config = dict(
    model='image classifier',
    crop_scale_min=0.8,
    targets=['kind', 'palette'],
    optimizer='muon',
    orthogonalizer='newton_schulz_5',
    max_steps=40000,
    lr_schedule='cosine_restarts',
)
Rows from block 7, named by matrix and row number. Each number is 500 + 25 x the weight over its row's rms, rounded and kept within 0 to 999. All counts start at 0. Numbers have three digits each. After the name is the row's rms in percent of the matrix's.
# conv: 3x3 conv (model.blocks.7.conv.weight, 256x256x3x3), inputs 180-189, a 3x3 kernel for each
conv.167 091:529519539504517494497532501471509471503552496463487489532510476502486509481467475456484449497505486491500482473511485489535504473527470499499504499513502495509502501471520481455512486500530492499530505478500516488499503515493520497480517478484509519490526539523532519484
conv.168 103:523513498533488509523495542443476501532488438507496469466495511481511488486462464485496477492487515474494518468455546445468516476486512502499510507481464495494475510489480524553542583582558519463496496490514488449482492508485494485498506445468534505524493489496517496538
conv.169 100:471501524479489541518531503481503524416514484468538541475497539493509559511512503521502520528511514479497502494519535468482507485479495528540532496470457522523491508526519541519526544488504548568514495497457490491512504519480497533513494490503497483484472470482473481503
conv.170 099:499477479487482495497485515489491508500499493488494505489449544481485487521504527481443459479486494516499470478538561486485506525493531487462437461451450504450488523534532523520546485503519492460474518475508518513510498468504498506481485521506479464481527477457493502510
conv.171 099:516534527485523503509491478513526500529514531493500516427445526462498504509539484484462496512466471563491497477498518494488498483489491495511529502515496497513521514490503512474492524491493523514505503489482494524513518506469494582574496527528529534522534480481523505494
conv.172 085:495436462514494509507506501517478475470461479424460499528492483484485490485491486499474475540491493523507504472467484507433458499490502530500528502473480520527495546491471524483469510459453484490462519453482461446478494539524457440488477443487519475485520471450509486498
conv.173 090:448515484500512531487528530516583514549474541519496511505528542533542482466496483500537494530516482503466500521537448523512482456477477446497535506519551487505523484520479467477496499515498516499480497524467502552503479466507487444497459510522523504492493484499464512481
conv.174 096:484531542502499529508523504495517498558504492538531508499508505508506526501478540494508455514506477492487475511551499507501530509501504528494483506532507505529491487515470495547487509520471453510497488505507488480459538497477538533486490478443480499490529531515501539517
conv.175 106:474459492478498502458506490511496540502537522513544501536528513515527514487498474533524473506524543536524535515497547489495511517498564511498511513531495506528517551483476479466466494467508515534486485501506493520501487524501484477466480492515470488474448485475520516494
conv.176 098:523488484520456492500511490489530461513495517469484504484552524494505467551486485500507501467413470481486497509494520501497531480496508502507515430487470482465492454494494486542537477479556467470529484504541527504548491506544554501503536516525479471507479525510494511504
conv.177 096:479507493483509510510511514492508516483512510507499489518501476523517503533498475492513535514487504500480518481490481511516512475504510502495526500502514492503491510489459512496497520518504526511508517501498487481490479502519493520493509506472505507518490492485487514503
conv.178 102:494456500490488509459472473436498526497480451479489514472474496487461480484481481535527520568534501534531485481483526505505515555521530470528535551536494519533480504490533471455503530553538475454476550539533489485480472496463504527498490506486497475460527505512535523505
conv.179 110:509490479440464475508480496471506533494511512542478498538500492529575520496512489528515502521536504557522512477515539463506533477481497489519510502484462522519466508499465467468474468454529503489487480457504501475490452508517518491500515468496501490531506491550505508541
conv.180 094:481471509468494526487512496479551478472533473485474487514515455505478495469488533515469485515475466506500491484517523496496500517501467484493497507481499477469487513482500501475469500488449495478481497521487481500489549524432501564678476590602507530510481525547506515515
conv.181 097:503532527490473480518480480468514493480503503483503527489467495495455476506465523493457464494531471483506478502467470465527517484497490512507510478505481478489484529526497515507499551527492502505511491506534515533545508524523534508518473446480522474551525481491538535501
conv.182 105:481495523483528533493521543471469476540549515464492498510478493486480498494484462519506487523498511514506479465460538500452498497508488475480508485493519484482507485499526489505519447481507489496502449505503467472528507464478470471490503514469554526512514482510494496532
conv.183 109:503475486493480458486467486510547528506493504494505528535481493479497469508518538511491533467501513493495487489486499482550501479463462513502496502500485458490508516506494524484470456448468539511531463489442494517512494515509476486491468462504528514504518484482539501520
conv.184 102:518494472479522503485494498533517533502502501488497501516499485469470493444482457443492495525543516557527507473477523528487499466502496478465504495546461439439492521483469514515513558516513498470497517487487511542525502530495478495496488511492539493469594507492551526496
conv.185 102:478522480488517503530533492524505488492466504492478528467462468459466445536491491513504516506502548505522518482487506463481498492499479475476550535476492536517512531575532561541498466444437529533545503533531532545485515474512555477484485526482490481472508503495466527460
conv.186 110:504530501515502509538523538521496527533488512555550553483466533504492512505512471502477500513487521492515525512519471511489465498560520501533517474431482518497498479480535480542545472489460487491516514524549488511542519506474527455417542481466494499514509475496489503481
conv.187 109:450470480484514493470460464453495492465469518467481509448475464506483482537506479523561543520527536488519514408452532480481508524481465468464472488532484461481505511487500494492479491504489491483472429454473454450454492534518558550541526531504476509518481510509493492527
conv.188 100:513498510518526482481485474482488511481497452491495500466504529510537501488513468523513581499539496485507488529560459541489538484475462544530543517516533476532525499499493491494502488533579490510447534498514527490473498504489517488507495511544442463517469524530456495517
conv.189 083:517499515477463484494475514475522503501580505492517490487503500520507489493490510495505509527540529496514480498509502491493523479475500474490500513518469494504491499519497495508499518498495489502492511524489498504493542503505494544506507477486508477487508447484510484519
conv.190 085:512514492502521532498490505476503488481536495484498511520483469504437452504478473523507430479470498526511501506524530466545513454484533493511538515492508471516506505495502487500517552502486480495495492531508467486509503487516533566545460537524471504500492490512488493492
conv.191 119:500473512482490491479481475526537499481528496512515509483539541504476489494520530521522514514493508546556501494488500488542520493500490488505496495538489469495503478447463514511520496550480496457497551496502546564545484535538514529541496536499497509492506488461527525494
conv.192 094:497471514469498504461504521492502487508502513489501479479531524474520515476493477495483486520507542480472497483528487513503518489517513470484498521481515533487498442515534470508523503525507466443497508479510504531519454462495505518468456479489447467490510512495484506496
conv.193 093:504489498482449472509517462462481441482493448488475501511455491512502488520494491494479515478498498505461477510492506498517519473483516484532448468447486510460472531510515490458501469476524521523505523506454479499480455481474462440463454494472526510493514474470471510478
conv.194 092:503493537494471475580514530463449470487532481486475453513509483532471521497509501499529504581521496510527497487522523514499537530514466496505506520542494502508512500458459512523531501509492501495532515519497526492497427467431489489433463497475489495477496489467501529489
conv.195 104:550522518494491499498496489501455512510465489477472492557532533517481495568559496503501491536464442477494462483509446453502464487521505516500540480504509466456504502519497544556539493495542493475515494448500466478490499485469506503496530507453460502491482523531454492524
conv.196 099:487491473485483481525502501455466464495529451474477461489493472503495458492500455492518500468483484493520496497474503498448472510485504513517545519500498506479462491474476497482497522518539491480458514517493476501510529516527561511472486420393501494505512496467497522476
conv.197 100:469503490496494478535527506526501512488541505466508487450468481501566482479491484507494499540513521462486508494573491514491491535482484486465452515491476519477471473527527503544527522560501481455519505527536537555523527503500517464533564503537504537493455522513509542489
conv.198 112:535502511477480522548528511515504488457504514522493483532481482478516474476505493473503563539519560519554469499463453482523515505478516543539473490494567513521462508515529509509479479490546502488487541525492509495516511490508485514487493505504498494465522482501474476519
conv.199 105:491469509521514498456485495487516537471532516501520485490498537521525518517505521462484491455461507457458513509501506500475534506515507481469506507537527485509501498495501508492483549501505503488478507504479520501510477454503419447460430441471498474502474502485537491497
conv.200 096:517500481524540504535497568458496506514536535533582533501465511515507502461506487463511530473494492484518500468494503499504528552526509512490460497479449527538473492436473503488483532531537477465451494469498504462474525533509558498525519446513523513503538484537488486509
conv.201 089:516522537537504495525511491489482508568507551525485514509545495497533516478508494527557519467530484445494541503494542446499516455492537463471490447498495502511477488485469463491483534521464466488483504548476455468471510528545473479470509478504502528475493515505543516501
conv.202 103:514524532526556536479519496520512489452506518475507520524505492489508484553493506555533533487527553529508523527503500512455503524512499467538505468531511439498506492508503487524495476494456483457454508513482451489458495504478515493505472453463548541503524528504517545497
conv.203 093:516493493504488483531480507482499520479514526493522529515485503477514465494507479482491478530500485505519519489491503508505513470480513509509492494523507462512478544513519459483489529534518510485514506483464515537492500535557537526525498502509476495496477491517504510515
conv.204 096:513476442457446434474513492474531527502512507529481514482469487496489495507513520573517497469479507514497533479495477529519514507512472506495476483472481487498480488487508561572515516480439538534520534510482530503521523533548502480496510521517519506489508476519511487498
conv.205 094:492491477483480510497503477531540542479457499459456513477523500485477498482525459509466483506455487509494532500509545503524489503502499503518485527511456515500514476496512536521473480506495497495520497508480494486478535519530560478488479457476492490491465483518527484493
conv.206 113:500510515506471484493473464481511506505559510489509503487514494485503484477533487506510512512506516539543532508459488497496493529551525489510520480472500483534540523466449468496501481462465493494501442476507495490510454440442496530508506498518492476503491455520472469456
conv.207 097:508461497534474441503508468505501487501514483492466448498474508502470443520453446467493536488495526524540497421513420500480493479529502479522474490480500477494502492503487498529513544540514507498482495455523511500512474511508504458459518482457473538524477466485431493487
conv.208 091:479468530509490527495493524514470476494519468503501458469477501505482522459474483534512497502479503543491484481504505472497493485510527523529526516518506514508486502492518512479512487501519486496513475520504518475478494517521516514489486484454537529503501504498539491491
conv.209 090:494529501498531501487517516529582465592682489495503488479473489515505496489507457531430488497451522514515511476465515476494558506515525506473520472490503509517484474478490519546473470483464481542534536527485481494474499457501444459521460450499521477483486475443489534511
conv.210 104:478511504486530495508503509513480552522521553532501508471512502506512516519468500480517458472509496484513522484513498502508469512507496472512503516465484540467528499509494520517495497520460521490500519526543510541510501475514491503522485472498494524520494555527499537503
conv.211 110:490500480532510511554501514515487495498533499457487479473472474525554490493461475535501460517537501516512489464474520496458513521492530514509515502494483513542508560498481536498516506473535528499487487507519493476490523526501520505503480534546489529555492504545489497531
conv.212 108:484510512459484536481470502495527542466445542516535518469477499487479486523500502528504533511500503508494511501484522514519534525522518497478471465499508473526492507468476516453500511524502493521483473490504502530538513521511495445451519440422533525486534509493490496487
conv.213 110:515507492494513465478484461479463484510523499517533515470512512454478481456498504523497514488437495477446471492477514452487506511472499527522466538485500513478527537523502512519493503487480516524532474486491462460468482490510496509531502555542448456502494478489537507500
conv.214 103:497502523497491495490490476486499516508501495531492526493522533488482499499523528491485497484488512478468470511520516491495537477483501508476513474432481489470472505547534513554527540548488474523514471521500531545500532504495515508517497460473503495511529519551492498467
conv.215 080:530483516510523475490520523488480492508509489497515506451505518479470481461480502478510530534478475520475517525517500485486494451499529496480513480499501532501505526502530483508499511520502487518521520491475481479501510492486471525507506519497482470529533486496492500516
conv.216 102:503532530495489480502482530479504536492501509508538508512494498494477465512501494498547530535559525526495484465551524476471468493487483502526499516501474529510523465498482488473486546470466493522504504518496462439459547503509543490478533487518454535536502522501454491474
conv.217 097:481453469498460479494495497455446487426471482533512470558493500474474524480491475508487495519530521490500466502470498502509519482486513502501510557486522502506484511453491478461491510509500484490509490462479522498490493474485505518507501507462515497487489471493506498504
conv.218 110:517499494514502484522500531515488524496481507475448493470518525466469518487476481486484472524513493524518502490528510501518513514490527501489482506498492504515509517498471498496469493509519486508507498513508486488480531563520492464466469469511514496496476477492507505498
conv.219 107:465461459459428436475426440515513521508506557520491543508514486434468497468459496557547583515534532490503502515521471547514514507540475463531512467494512472477548499499495479494480484491478502492472470514501507510492510519534499498527489501484453478474536509502486502500
conv.220 105:479509540502502522504551522494506488495477477493510515492476504497479495547563511450471511489480461498555491511495494519490481513534498502486500491484455533533485479531504457492511430435508518505485494518454495502467526484507488512519514510516450475507481484512502461535
conv.221 107:529524532547514551531535551526519531528504528537521543542526527505510536506450491481476451497474467480464454430485507465474445491495476485522498488480482504481506488525520501524482497510464494540536483506492477475501505495485520498494519498486487483533472517500493527484
conv.222 104:565497506537515514510491541542550488536477508533493558506463511501508485541504529512513504514522510498510511528474492514477471497507495466500449517558550542519519548499466510498494508513482486491460520500483499472483482464488464466490505474525488442508513452518466463485
conv.223 100:513529517522539570507531522489513505504478454531491476490459512504509537518507456540522547483481503527507465467491483510526500489521465489526508487519522465459555479467458507487507491507513520526471503513487501509518506507505516504481527501512530507476493488488506495494
conv.224 092:517506520491483507495513542478483510494490528466514484470492495501512506469511498488509502498504481511516490508536475493518516540514527495503498495496483485539509478478472492488498495483491493502499522514485511519493541482548506453534509462521533531504507472502518516542
conv.225 107:524511461528476484475482503544474484535483494502445480495475500523487512518570541480506515541569552499546524554520535528516494517511502518469483573481509498501508503451486474464512496474524492483471515555450563558516503503526489486537505503536491492448500485447522544525
conv.226 110:510482479538476523518497511491521533573506533537520539528494519505489503543519518457479513508524495494497482500473500506468481515495471507525506507507534516493540519495485506489461511528507499513556491520553515512516513499517530494450539509460539507463540524460518497492
conv.227 098:499495522500510454505468477476483519537545511481540525530488538478489462436506488497519492512526488528482495492506512497478548529474515523489525505493511535526524509474480506481480479484511459422498513487468470498538503463512469562456483559482524483509514477512512510530
conv.228 103:474492494474489513504507532488497465485503489505516501488484508475459462519493469500476510520513497506518485490491503501496519512500478479498539550515524544523519483511517441480503501505480487453455487503500511524496500494487466491503481538506510517460494503486475469488
conv.229 091:517504496502507473522499510506505493489492513487478473494512531495530495530507464490483471522470483530488507487510525544507496520517531494531490477476481497522510515470488501509484514486476488511507465508519470514516477511490523514511464483497481481478493483515470459497
conv.230 103:510511498509509490487497491502528518490513467466495504547475481505501531516516543493427423529493493494528550490491510539524512508541494537480504494519503505546519491568554522514484446464455495542535513476468487453491515536521508548534522544512506523582512475502498484498
conv.231 098:506506496527520491500523483478478470489495496489460496525519481553505492514477468505561515513513482499488516502485492476500482471526500487479511489499499526493502482507535521494526503534495516493527488475511464481501506487525525515492562510503515493491473497489522497505
conv.232 093:515494477493545546473509521546495485579459521474465523489544541467526501510480471508518499492502487524504501526533523474482504482521483490519537456524514503486483527516471522482443525498482545536522505477510530523502544524518484488521517495476536549510511481453493456473
conv.233 108:553498538483495526515526524493513491493488474456459476522494485560483558485497534480511480498455494489515514484445487500483530472508477488516498485508481494505563505511471473488518487503523511467490473490472498520523486492487479469492502504486530485536494495504504495499
conv.234 094:481525499512532499504499482498511531488520518517521497500488519477473487499489487485466469494473446461473479500470479498475490492497488492533519482510492513486483485535575545538553557575594514522515493493501487494501499540570533521529533564533464504520515545543487480508
conv.235 112:513511547515531530500512508532523537524498524526538526483512515494484506523521501482479502502497506482512517473454499487511551484499495492512534526527471517487496503493534519494494448460468478494504435460491493501509496524497521493458479491461524503485491521492505526536